config.toml
arch = "mlp"
num_classes = 3
embedding_dim = 128
layers = 10
width = 384
am_softmax_scale = 16
residual_init = "none"
optimizer = "normuon"
lr = 0.0097
grad_clip = 0.5
lr_schedule = "cosine"
adamw_weight_decay_other_params = 0
Rows from block 7 of a small image embedding model, named by matrix and row number. Rows with one number belong to one neuron. Each number is 500 + 25 x the weight over its row's rms, rounded and kept within 0 to 999. All counts start at 0. Numbers have three digits each.
After each neuron's rows are labels from the 100 images, of 14848, where the neuron reaches its highest value: "responds to" is what is common among them. Only what is clearly more common there than usual is listed. The data: single toy objects rendered from many sides on busy backdrops.
# fc1: MLP up (model.blocks.7.mlp.fc1.weight, 1536x384), inputs 275-329
# fc2: MLP down (model.blocks.7.mlp.fc2.weight, 384x1536, transposed), outputs 275-329

fc1.562:505519526510509470523500527469464543457507490510510529556475470508469539530530469517484509549512458482499506468460450470519496514498543442488482506501502476519478480
fc2.562:493475493470502478471482456508545469511478524572480495481477481498531510520495508468525536468525508534533491515552521488485477491474482531459472504481487480512528488
responds to: trophy

fc1.691:525495491473500479550495517480537504483500472519468476505477519497496487534493514465509523531510514482545512530467495511527460506470497546499500467520535491550473482
fc2.691:521494504489477516505516528555425495513528479496496496515519460504515530466464502527511475505455483528484490474506502455492528481456485485481494506489454536491473496
responds to: grey; white

fc1.559:491521547508488483459482496495545520513523514537483505520521500506513485462559501521502481509467467460522545511502502500529493478495495484459497538498519537489525510
fc2.559:515492478480489448515482482532510460503471494521503481486469494517507504506517500482492455454515542595446509460500507515501484523460495511491474525500485478495480475
responds to: teal

fc1.274:517486434530533500519483538487485498505461520508437502489515509498512524495515466515553486474522514504504482543513482475467477512524510477485522517555508530480525510
fc2.274:503505530524497545491520510508438516493504527496473488500483500537477501522502533508482507537419498502479482511493520491486502463511513508488490508471525520477488471
responds to: pine; red

fc1.321:476490515538532522487507500500505508465473470549485498474477475534540455515530508574454468453522514474479523511497449504470538510499477493510532476534493481537500474
fc2.321:487506535474555467476497514466511473496510463510542495522516492486483501466464503498456572476470503476504516507432492498513475488500528486479503513469505528483540521
responds to: matte

fc1.86:526493535498507468508540519557493512513528525525492482483500462489482515432482526490524540534488531503520519579492527500488479479460545502487501468461475509500516515
fc2.86:486528508493485466525497486485560482489459493515478546522472520510509478510527516478534540486531512526495517470496487511514528515529495501473468516556546461486536462
responds to: barrel

fc1.55:447527520541538500476523500483530517484507474482523497482466528485461503465512516485483533498504499544493513473533521521546492517451473505513494494496483461532517533
fc2.55:541539511486518519563498479480480475500501521454531524505457476481524503498492503486527492511498492482501493520480517490507473521542518494467501501478492502507521487
responds to: green

fc1.369:467515505514485502484489506498497495467485512535437514482502482455529515457538554471494496500488501490503541515511458496493503470450439476468505503475519501480540470
fc2.369:505495490517518523523512522498484477478512459513526476523510501492501517494476483533501512468507512456481468494538530478525541511540527519456474503525498461489484540
responds to: metallic; trophy

fc1.385:527508498466522544540500520494502462499513513526445500512473454529496466521493502507501552492481506499451539477479467541536454476480508552521536502484525491512506506
fc2.385:487496499510491484462488481492503492497462530474518501512554524528492481508492522468505488489502503489534517542504468521487534521526526525521455476499511468484494515
responds to: glossy

fc1.278:479501532508519471504483511520564498461515435529518519476554498505468467454474465486500499484521461501543494526517563510506483481534507515503496532502489472506515532
fc2.278:487475500490499519524527527528525502524523526527475484536500488537470516519475503440489508532515491504473510460489486518479481513505464508540523481475535483473505524
responds to: ladder

fc1.158:513497529510518457487502491514513514490532477492495542557499522551496492495453496535499536477521481478496514494494515505464528520476491484482502500533491559456521502
fc2.158:510491528491467481464485461528522469485505541520505473462497468485492501459468503476495493503502471489529479483475484503480489514476490484503516490455469459530501431
responds to: pine; green

fc1.545:537498486522491508477471517475495519525514448464499490527508527496501488480479530513476501504474493504512481503471453504473479458538474503533510506488483522493467491
fc2.545:474529537496536491492473539493510527498518518549510499503466522516495525485526482504560527525515530519503514530513509529501548498478541511492494519544525475517511524
responds to: black

fc1.8:466499545511495499529497492483507454480531521462498515472518486481479485509520545475487527526527543489500525482480469493509514541556509521493504462496518484448487491
fc2.8:520489495497542511464510528475492506459534524479478518517504484514559535511513484551477508463522558489495463543486489474522516506520486500475533508530467475512501490
responds to: pink; white

fc1.341:516488543510503524492429526481477507523522460550494472474515481516503528514485533522526499519512473497462481522498504477454451508517492545477558503448488505526526473
fc2.341:513480489510501518502488487529510487504472502530491531535495493495506571502530503494479526502531492506496540526500540487482516496487493461517523494493514479485469537
responds to: ladder

fc1.454:512516508502495526520484515539471523510569552503505504475482524537484499483493528502505479504442530519469525481487474491504535517500476499500514546502504527490461525
fc2.454:492436532504506522502470502484535517498519495511482531516513553563488472506500486480508477511479469485530501465494490468506461503503523541545515428520538509543507451
responds to: blue

fc1.661:478473515483486515524479483479493534489479487497461519491494494523499515531501486466506512488498530468532490545525471494468530511449463477483488468484486499504509500
fc2.661:501463517469535464455513505492487471511475480517505504481495503511502505524540519498484462563500499545492548464496486504475516511497517550489488488538530502521518453
responds to: from above; yellow

fc1.499:492554487511516474491457464499500506476485519540463543445480462482441520527513450498477535524517511487530527527487489458503456518477457496473447514511514512455511513
fc2.499:465492504423530545495525511522457457501499484502493469534535519493496486519476490497527468507454491527533488496542505535526521557475506504502543443509505505505521444
responds to: flower

fc1.314:491491472502524498452475488495500496473504524449504446537510481511517513502507480492512477487494528509529506484487503517527483436506474502488492503508521444500530480
fc2.314:521469512512540501520473496490502514491467487497453572543514469511441509515465529477475516504508452510478515522469494472503493518463522467523494513489516494536530520
responds to: black

fc1.127:513509532486436477458484576518516485500521464458477491526518488509475438541544475491502528507496547463501479521519499508469556507454475489523476491506519488506479488
fc2.127:532489478499502504535535486463479527501469512539510476495500500448522552486507508512552498517488522520524534444502454454525476481515467543503485509514501523494526532
responds to: metallic; white

fc1.58:498494494467492484502515535470499521490521470492543507553469473473475481506515477475507475486504477511505472482513523497520518492501475522471514541500492525495536537
fc2.58:514532489508481463504499440491458481515508507464528530484477505516524498510563525519541457488544475503491475510486505493506441494539496446453505494502478459530538458
responds to: grey

fc1.205:499514479495514505470502489495478491501561513507493477497544483484490491441470472470506500458510504471510498557479541497495554510526520489498538506464464497515512462
fc2.205:522533539513506480502492463506451566511519458487531508503533511487495526513542492582515489572487486532478503459524442491539452460499511498511465506555519485441497505
responds to: from above; pink; white

fc1.57:509507487486488493495523502517530508515494455508544528453541518477517468502495468500493494544496518504485518506516494519515509551521537563482499540500476533458502498
fc2.57:472508546499487543490522447474527490485505464507513525482535482532566488468532541544445498488479495503494507516511495476475500511502513470539497505493524501540491505
responds to: white; pink

fc1.308:492480496457466528464499495502520485507498513504473498514526507485488510486505501538509507466485478551520545423484492500496529498537513489553472493535525507506508550
fc2.308:522519488499525484459528481494502480488512528524516509530470516495520486473465492472525469498491510507485497514505541480525493492475489479496490462486446504484556454
responds to: red; yellow

fc1.440:525530514477494501483508525479486457539497496490546494504496516528533464451484501492529504531496488512485490502501504507524528568447500473500533527470479537517498486
fc2.440:485526509509484519522524488505504499496493521531492530499522494460479499511506485534498510483496505474493491490500512525486520505558498485458495553534488463492538512
responds to: yellow

fc1.572:507470468497503486495476499508515515535469485519498481526523450518509432516523520521486501487516465474489508535481489513494542508518515470506473510508485512458462551
fc2.572:499508558496502546529497511531443475512484533519505507453481511481479502479437493482525515499528478504459524459530512508529482483513503494485518493465525527518496525
responds to: mushroom

fc1.104:475528470477493488470510544515494520487510474511495527488489460480456548499507493524485527516464504469484497516478507482476461520501532469507483490536508503597505514
fc2.104:511497487465452521496494504482519490514512532479499479512470503453498530510501485487432512516513488489502480484468432485489501513523510501504507452535522479505519474
responds to: black

fc1.36:520452480488483535537539486468487516531502480511539487510494481504489517479531502510493550477488489500529531511487513513486475519490491514482494547544528524524502551
fc2.36:497528538527506507508486503519542478487532524474486457512484516470524493477479455487503488469497544497552491523507528482482607475506467483489543454502494500454484485
responds to: black

fc1.675:494494503492472537503504489449481499497507531507495481543542499462494492482521441461492512444450506539507510484450496501489471492456468512543524483469514475493532533
fc2.675:546542493514508495467500480555511491481484457464510504490448501493499465487479518472512502497516490501533501477547482462546524492545508502497466508518475510454528486
responds to: red

fc1.123:498481516471487491490506519493484502478477517506530494486522486527463572518486466467526481484523519488528498517471528535507537497498501489512479519473474526497463472
fc2.123:481498478518507499480468530508486523501480525498454467477481493459546496486483524531511504511507515516482490499506485511455484511503498523493520509523497495509483517
responds to: umbrella

fc1.553:503477484508494511522529459530488498463566524494528486460492438521507482520527537489508491519518488493545494436556482518482497526494571548533493471523509494509480487
fc2.553:472459488479458531492529483504497471490428490486490510540515486549484533486480496511495500510478445485486511479501522493514501525483482486509491506499503518521487525
responds to: bottle

fc1.409:497501483507495526483530532497490509522506508492487503527519473471519505505455525467476522472476526498484456530506480484500522495517530497498478511501540497451516464
fc2.409:504522504522516459498490493500497544515517511538510492523536494526491508523499515484499503546481530533500498512474465516527464524476492509479463515498475513530479496
responds to: umbrella

fc1.555:484482479513506502464538480499474549482465497510520466512447514477517522510506481461455494515509455459514564493509488444453516501471530496476499525532502450528508500
fc2.555:494518516527514494502433523547493474456512493478496517494484484499482492469531481529517494478514477512469464502485537474487523520547488512510514469468481530494496521
responds to: tree

fc1.395:467547525519531480531436467477542487493499535471522517521552530422532487494533500482511520477501499528526518509473459582511489484507496469485499466501497555473526531
fc2.395:535527486483525522491533488491498509503529517482466495483488510535520530470487483536491446475486506476501527484508509467483508536481474512527523532519504447499518511
responds to: grey

fc1.527:483530478529487500502480481526501561438484496493526498510497499468502504508508499482470479508495497445518506503496433512468485545525504468557508518477536496484494530
fc2.527:542486464470520520534499505540499490502498496531494499476489487481478468538486543484484521569535514526534530479522509538508519496495517511517472467514490505520453456
responds to: flower

fc1.531:513498486485487492489499495561506470444519501542496510516524540537504515489496520548518538503550501512503510481506511451475543498520520495470524502487480567505530521
fc2.531:488521525507511492543480521510459522496480490492493494500474506463522525489507498507526533495486452496482512462530531487505498480500510439463515524528464493512486486
responds to: metallic; blue

fc1.399:532456478534512510506479479484505517526472533519492485497507499441534520492551495557510536549506508469496516503540452484479498499474522508461467492507494492494505472
fc2.399:493475523490488500516447501537538542491492492472528481504454472502449493552477498447483493510537480480509510476502456532483473538502511545556483535481516492464500521
responds to: matte

fc1.738:503480530520487475508472510488500463486535490533482501510503517510441477511496543499503515535480517501509494490482491508476471538514545470496490483490513514501446469
fc2.738:524497477545489541525499530514487488516494519490483453497522494528492549498467515485546462517451491546512457558519503473483545474503474480497513494519485499505506523
responds to: pink; white

fc1.683:528505527449472513529519506461524517523487512462488508518509522464542503467491579516484499518493462505551504496477534472519493464474486508460464480467489566511456502
fc2.683:533492505532526510498515503548512509492573481516518545513503503517517512560513453489551498492510498503471507494549485510489492544461511513459516535473507471493503499
responds to: glossy; pink

fc1.126:554514523501522508509507476495506498493484491527514506479496485538462448494501508473480531487525448543439534539471534529459490530526495506456483478481522475496462520
fc2.126:497489493513501447530544534529536509507511511511472520511464501473516505491497457561526538494509525556496498449493500507527495501481488507477524480523493468497494478
responds to: brown

fc1.325:543518483506485514529511492543498509520496482525480523484502532522497507508537479540527524519543452517522511511481529533507530494495512529504483506487470473485526456
fc2.325:459460504532482489523475502519507470486502504542487508485458471510517538494510504523522521493474476520504524552463481514526490507553542504498541522492539560520518485
responds to: brown

fc1.593:509501473515483503525470476471495501481553441485487446459503509518545500496527467531471548497481505538521525537494511464492481553492495541542491470497479502469513483
fc2.593:506490510519497468522528529553556473459507512477525493469456485515505546485480535527509450497476485509485484477516512485510490476483554493521505481567504511489488487
responds to: pink; white

fc1.718:509488482489502507479520493545464449504486510487500460529531490491473485484497499529527498510516504472487504500501436467493525520458458548518491486472502424481475542
fc2.718:490512500475504523530497517474526477478509503500463495540480466497539555502490474522468517521454530517502528511475497498487520510501503585506509469527515466516533478
responds to: tree

fc1.331:452510476483531516483507490491521494488528540494487467518485509536559478501481507481495474482493499525499495489536529492458502479471539491493527510476532487492481499
fc2.331:487469493445519511511523480480503525548480544468537528485503549496452524495516486508518502513498490546511469496481497453545505570482477505484469535499518490554494510
responds to: trophy

fc1.535:515511519485513502518531524455490502470466519520509490531519488478511490495520513483467527446516531500502488514437477534497513483524513455500507481498472498548525555
fc2.535:491478506480478523528455525478474474531516471525490472517501466560475485478454489498537535518492473496477518460523468531532552494514519466485472522443515459515513525
responds to: from below

fc1.676:510489536536505493509463499490506496453521477513517492517534531482489505461513482517532541502464481510510460496490522522479518525515507493526476489510482430514417515
fc2.676:490504495501482516494490503521500513527498489479464500490519480500541527485478523477463468528556511467514514499521499469495457470441531493514527525526501536502526498
responds to: red; mushroom; orange

fc1.455:480492520482472545499512481536491498476494492491546487523495541478478498463474487479508470501516481483506465496465468471517471517482509501446506475475539504521513509
fc2.455:489484482492516512532535481496447514472489529516519500476498443519498483526479488524526520486542529462535481492521522512513511529515528479506534516469509497457486484
responds to: teal

fc1.206:525458486495498533551527514524480519527502505480473480504500482510482496490494494521495515472499542543511511496505518494546523485490495496529480464509478518462502487
fc2.206:490519510494482479495502494490530476519484469495503502502506472540526502500481509534492550491508482488513516526528486521501497522479549503500468544532511469525492489
responds to: matte

fc1.135:512519510509544502517500479485494492489497460501468455512488508519540546495496509490469487508499489479485528500494519501542503521479486480481477509514520473482488587
fc2.135:463530485516488491508531476495503500476486515512500548494524473488488464515513488492507532484501485462506472481514505526537492487467516501515508470502492487518506449
responds to: black

fc1.420:481519463530501443506500500525536457483500486484504487441457477503486497471489455527485499501516459531478481497482528506497496479530516512518523508483455536492431549
fc2.420:524476549498521546502471535481517524465536492533497519497521555509482524528477514501540477532487532470510471507520501467518513531452466459465509508508495479496521500
responds to: metallic

fc1.525:508519539486500511510488472496497493497494502484485491520528541524470487486512501468480537506530476487527545504539509472513512514461465520495480457469463508532519487
fc2.525:506480486497462498551459531548521500483484496488526556486483476462511467510497497521477484502525504483507500467516545538506500516501506498508524493530549483473481482
responds to: ladder

fc1.414:448513526561494498530519533530460524486518512529483547509473511499526484495451503476496473495542514500524482494502522488502515544508505475476519501505458517491526474
fc2.414:552476474483492512508458537508502498508512479535518472479507482525496540508513468516537497493459461514448500498513514518515509524475476558534459445543510489502503501
responds to: glossy; green

fc1.459:469551491535528487513534486482531498487469507498496461484525489492524514520459474498500476512490500486476521518488523445494466520479477506527487489560528505490515544
fc2.459:508494476498498485469525513553500499489515452478479449490481569491479524498530472500524533494498499522503496492496495483469530499522511517500530469470447485495513464
responds to: mushroom

fc1.663:526513559514481508520524507478480492528531464486481485520498519510493470527536517503466509477484499477551440489493509540508467520475512491484513548502495507527511528
fc2.663:484536461425514488462490537516500521476502520527502519493514518537498473502506495487523533483495534492487551561527517490470530494471530451531521465530502539514537511
responds to: black

fc1.587:501541543502484526490498449468514510502479534513510499474461521536508455501529490464514492500464510529559464519501503507546517491493467469496487483531507543461468497
fc2.587:455514489507533483508485478501479499481480534486552515520518525481526543469535507489484470501488545515514504542482469496548487540524499516488485506502516500483529504
responds to: brown

fc1.90:511496493484488514509520486488558490492465506489493501447502507496516466494492518488475487489462509533472477521467533488487528485532506500484458524483462507502500493
fc2.90:523490497507497497521491482514506526493496496511513540529486500493488514528447533488486494505463487470480525466555524515512498495480460506480532493474510542518530560
responds to: metallic; tree; pink

fc1.16:545460480495486474460475478527475490492451479546492502525485499506549476485515481486521493524525538480473517508524516482473464468462510486506459497484483522486539488
fc2.16:494527554493521501535478519494470497544495488552504491458475507476460459533514498495496514507460507564544509510481498522521516522545495511489537499525493515528470544
responds to: yellow; orange

fc1.496:501480474530476515490515535503462490507545529480485502453546482486536546506464485485499443497528532529529471482518497519462510522511495515541510515455465491528506514
fc2.496:485533551494511490498541482496506508483514531490506485517463518536455515496525509482532522496507501511514554497494531468493462490510500450467462494502506515503532486
responds to: metallic

fc1.302:492494538482484506500504520481475524477503453509522492502544514491526473522469498469488513515481527527507567517486495527549482483495490485470483526512500501485466529
fc2.302:521494462475481496516489449504508475494501508492470479515488498533496507450518461547528481465514486515502474480517497489520468497463473499494516482487488460533514467
responds to: grey

fc1.476:530466497468495520512485492494552485489521485503452486481472499493538461544497489504490507482497507485511456482522457467490504515424557532485482469519515480447479491
fc2.476:496516503535477489465495478566471483462501465508579497529525479523445436534469468513493507536474530526473495516488511520495527502473529523484531497521558511466511472
responds to: ice cream

fc1.707:508499519502487474496489534524469515529502520479534522495507510540512506483515510506514451505505574461498509540496503490520486551475532481521459519494502439530499463
fc2.707:530484491493497537500523483533482500480505529511459448487492515458465450496416456498536494490483459510556528529523495492507500494468469507460559507488479536441451467
responds to: blue

fc1.754:478485486477497511533519516552477506503499515515458481456540497482534512516522480518519521526522487474541530473478489462521509502475528494497472506483461495508456516
fc2.754:493480525483494520541505473468493481468452532502461465489509459472509566558479525514493543538534486470547519495510494536487476486471534522504524530449493472504497508
responds to: matte; brown

fc1.290:482497545516449513516508545513486538442475487434491505492475532501495472508470514483537507511493494478500502516500553500458513504536512473491482544521510514495469547
fc2.290:503522476457522479505513465519443481506548468475496520474521558527541497512488502502482513495530533512481528501510474467517458508449504486508496500511493470526499448
responds to: pink

fc1.312:488471517524523503513477483523527468507494489506499502500511508528523506495518475525513497536491467504508464526502521483519529497451524520479520506527521504472528489
fc2.312:482486474472451467486451518503549468466527506497506501491468485482450504487480530495509506487536505492498532503520503514493479503476508497512476493470546493514484500
responds to: ladder

fc1.554:515502466456478525487511497510508494504522486500509527518547525484536515501499515522485521465462522502498575509479465487483506476485545557474491512497495483476474492
fc2.554:473502513529490505499506525511519491508475512540459533493468485523523489497470513512433494504524510583468479504504470500509514529565496501485504475498532507518512477
responds to: white

fc1.752:510488486504530489493486491492463497509467556511471502476472466477473521496478510488507500480506525519479517483482491493519504527544528514468488535463496504512478508
fc2.752:511529512514487483512480491494493564499469473531488518475464523531485538506545539487476516508523501444527509511482492529491496501486495484511419519521510541564499491
responds to: umbrella

fc1.529:465499512461484471523515503484533498475483489469509515480537496501506492476504510485486540495534488463492487475475492474514485503522517578524470509545466517464480443
fc2.529:545481504508485503494522521499494494471516536490472483561468477523439506517531497465506496492524456506541495459497567521538528506475521462484542484494475533500505488
responds to: black

fc1.24:522526453527549511520530532500484513475508516542518552542515476492451538466483518474499485486554463520492478517506489501489489463515442494501542493487450482482554511
fc2.24:490475495481501513518504490525536524493509436540493478501517483526517506548532488496494527502468493484492504472522530530547475504483483480452473547476538491533480476
responds to: pink

fc1.402:488533493480511493511537480514528483539549510460507529542489512496516533523513525534509524531449462572538491508512501538527493500477532478465440487514534527496497518
fc2.402:513542480463470501465457493520524482497446509517520512479502494499482476511494447492488491489491543465507527550473493537510493513512435483520487539483491463541534507
responds to: blue

fc1.363:526533495462515478537521498524522513490512489495461485460531530504549550453535463456467534505500509517472479532527485477476483507506520534481460515495509468509567472
fc2.363:491499528499469524495520478541502494503517507473514493492484482518467492503469534458499498516485508542482477519487556503539483501492465475545491511470503485502514498
responds to: ice cream

fc1.140:504482481540534507515447504522467466510467540500513488527467519522477470530515538522559501494508534526478520479539495505533530482505508492478520485504513468466513513
fc2.140:520463496491501472478500450511495466490558464481511471493463496505516459492540513518478477494489473498494525493507502491571502557485502504549552525468494527481466497
responds to: glossy

fc1.92:518497506485502521505420525500502545513476526501530493507467515485502506455519501489503461513447539500514501495514459495519534525520526495506513502491505485473465470
fc2.92:500530485521489524471459508485466504505488497498523482510516455485527524512480514485485499519473436467491471513476498505458538531505513445480562512499466466528490500
responds to: pink; white

fc1.716:534511502535500471483458508506502468509507516477522514475511464493544478499487524484499508508505527495482479502531511503510509494485501506465503491498422511478549531
fc2.716:510455495508501472471488499507476522502493499535541507567544511526491478527525490447445470559465483477495477474506489515474530471490471557486521477502506474509465497
responds to: barrel

fc1.163:444550441481563495546488446484503508497541554518487524482502484542490558526512472531480486470506511503505465527507493527503539456511495535503542531525502463501507479
fc2.163:502495521456499538490517528504493494515433504497518494470508503491467498497472517468485530477518513528531485501553496526484478482457482516519436485486480493504535476
responds to: blue

fc1.682:526500502506482485476494492510485485496517524476520513548498504463515511474429520494518537455457507515516475474506529507518499487472472470505514516508505459482505463
fc2.682:484527489486498496453513527503501562493507460517490481476527504507509477478570483434499500539535499517526461489532458521460496497538464515520502478503464492540537533
responds to: hammer; white

fc1.47:466511508534532460482466464495499472519477521505475474518465532495465484490517529526531512511472521483480497527442493487489504531495521541506453518462493481451513527
fc2.47:476449507512478493509476528521510502504540476535529528483510485510506470536481499486480501497496476474516486478487500486489531549497502505491574520498549505445490505
responds to: glossy

fc1.605:524525487511525493516492514499454505505485487498503513508520447508477479490497458496504515501481474464494487525501509497473532489532465505516513491496470477501518494
fc2.605:468496512504490475510504547501513460490540467484494478498525533524513504523567525547521504469528538544459500501518478459530489483471519491490497475537521472460513537
responds to: white

fc1.730:480515524479491483491519484517476509503487495474484524529502490504519502510486513528526504470484547551500505471565518482497523518522487484506491499476520538494486533
fc2.730:490496516518487501528523524461528480457529500536457431505503502522468525529510519517498515515485508462475489504468524482446482498463539514476481521483512522489559507
responds to: bottle; orange

fc1.366:524485508522493528500508499531526508522538461468518506537511520514447517521502520502481526493521533499490479519468463466503486514509515498490540525515508488482436488
fc2.366:511529445515515494566513518477510495510484529514492506502515493487526496499503520525543480542458487475494510450502504500500508499497507500513490496540493505557510467
responds to: pink

fc1.37:462492505565499502481524507540496506527490517519479528570502529518501477511513515496521555501517526498456476479547523535455535499465455523532504498488492487467513541
fc2.37:529463513444525499517467495508522478523510450476538539461511430519480519487495482546487483501508506543521499504467519530476513530525490507480508499494522539514458473
responds to: green

fc1.671:499514496494496526484488500523507536513559474521519469541498531482475511506472512536474442488496457491499510493511514475538474510517520511526488516483522479490472489
fc2.671:490515534451477513503509493496512551531523538506510469455520492496502460485523521466486505507516482491486509480519475497473507500490506499497473515506520506504495511
responds to: hammer

fc1.252:512466501505483487518477470482491496580506495481460534505482483503525470469500524452525510501481465440455558510508456507540513514491534512511484489482504436418536486
fc2.252:471524510479568510504506525495511524468504465497521470459478502466463515524525508512502465551487531489527518444483519493475491511480469507481541489549535507502478499
responds to: flower

fc1.223:475518492499520516531529562546476459496465519471472514470463500493535489498497552485524544504479538505479489453471535514513485492428502513488540502532473493522457515
fc2.223:476521543495471439480490494526472504488485518518500501489533502481510470437461504468486534465487510514496517505529474527513488476514520471511468478512492502513490466
responds to: barrel

fc1.310:500471500500487531475514468512474470512517533487525490486515532476503489455508480510527436532506505496502486493495487466475494495502487517479524483527483453513515521
fc2.310:554540493497482532481472543487497547476477477496520544523507502478542496467514527472531488485491502524473494548509491512463483470524513435518512483499494530460508487
responds to: from above; green

fc1.557:480478498501488499526515497504517486473469506499490455498500499528491501522491541473503466532501518489463513484498481507485520465490493527524456443540506451491508494
fc2.557:524476571512481493497500519485533522485522505483525505482487462471469508505493526499503483492507495509482482514466521513506521509482524453544538471529500505542489471
responds to: ice cream

fc1.380:490552494529482513516530451504489467457513530486544442513483491484465511518460487448495514490491481504503482475508533486509429516483525471538521493505532476488487533
fc2.380:489443540461525498524536513532511509517468506525468520523506492509483457486519510563474507488528509534509511485490465529501536498483443531474480514518483495515499507
responds to: metallic; yellow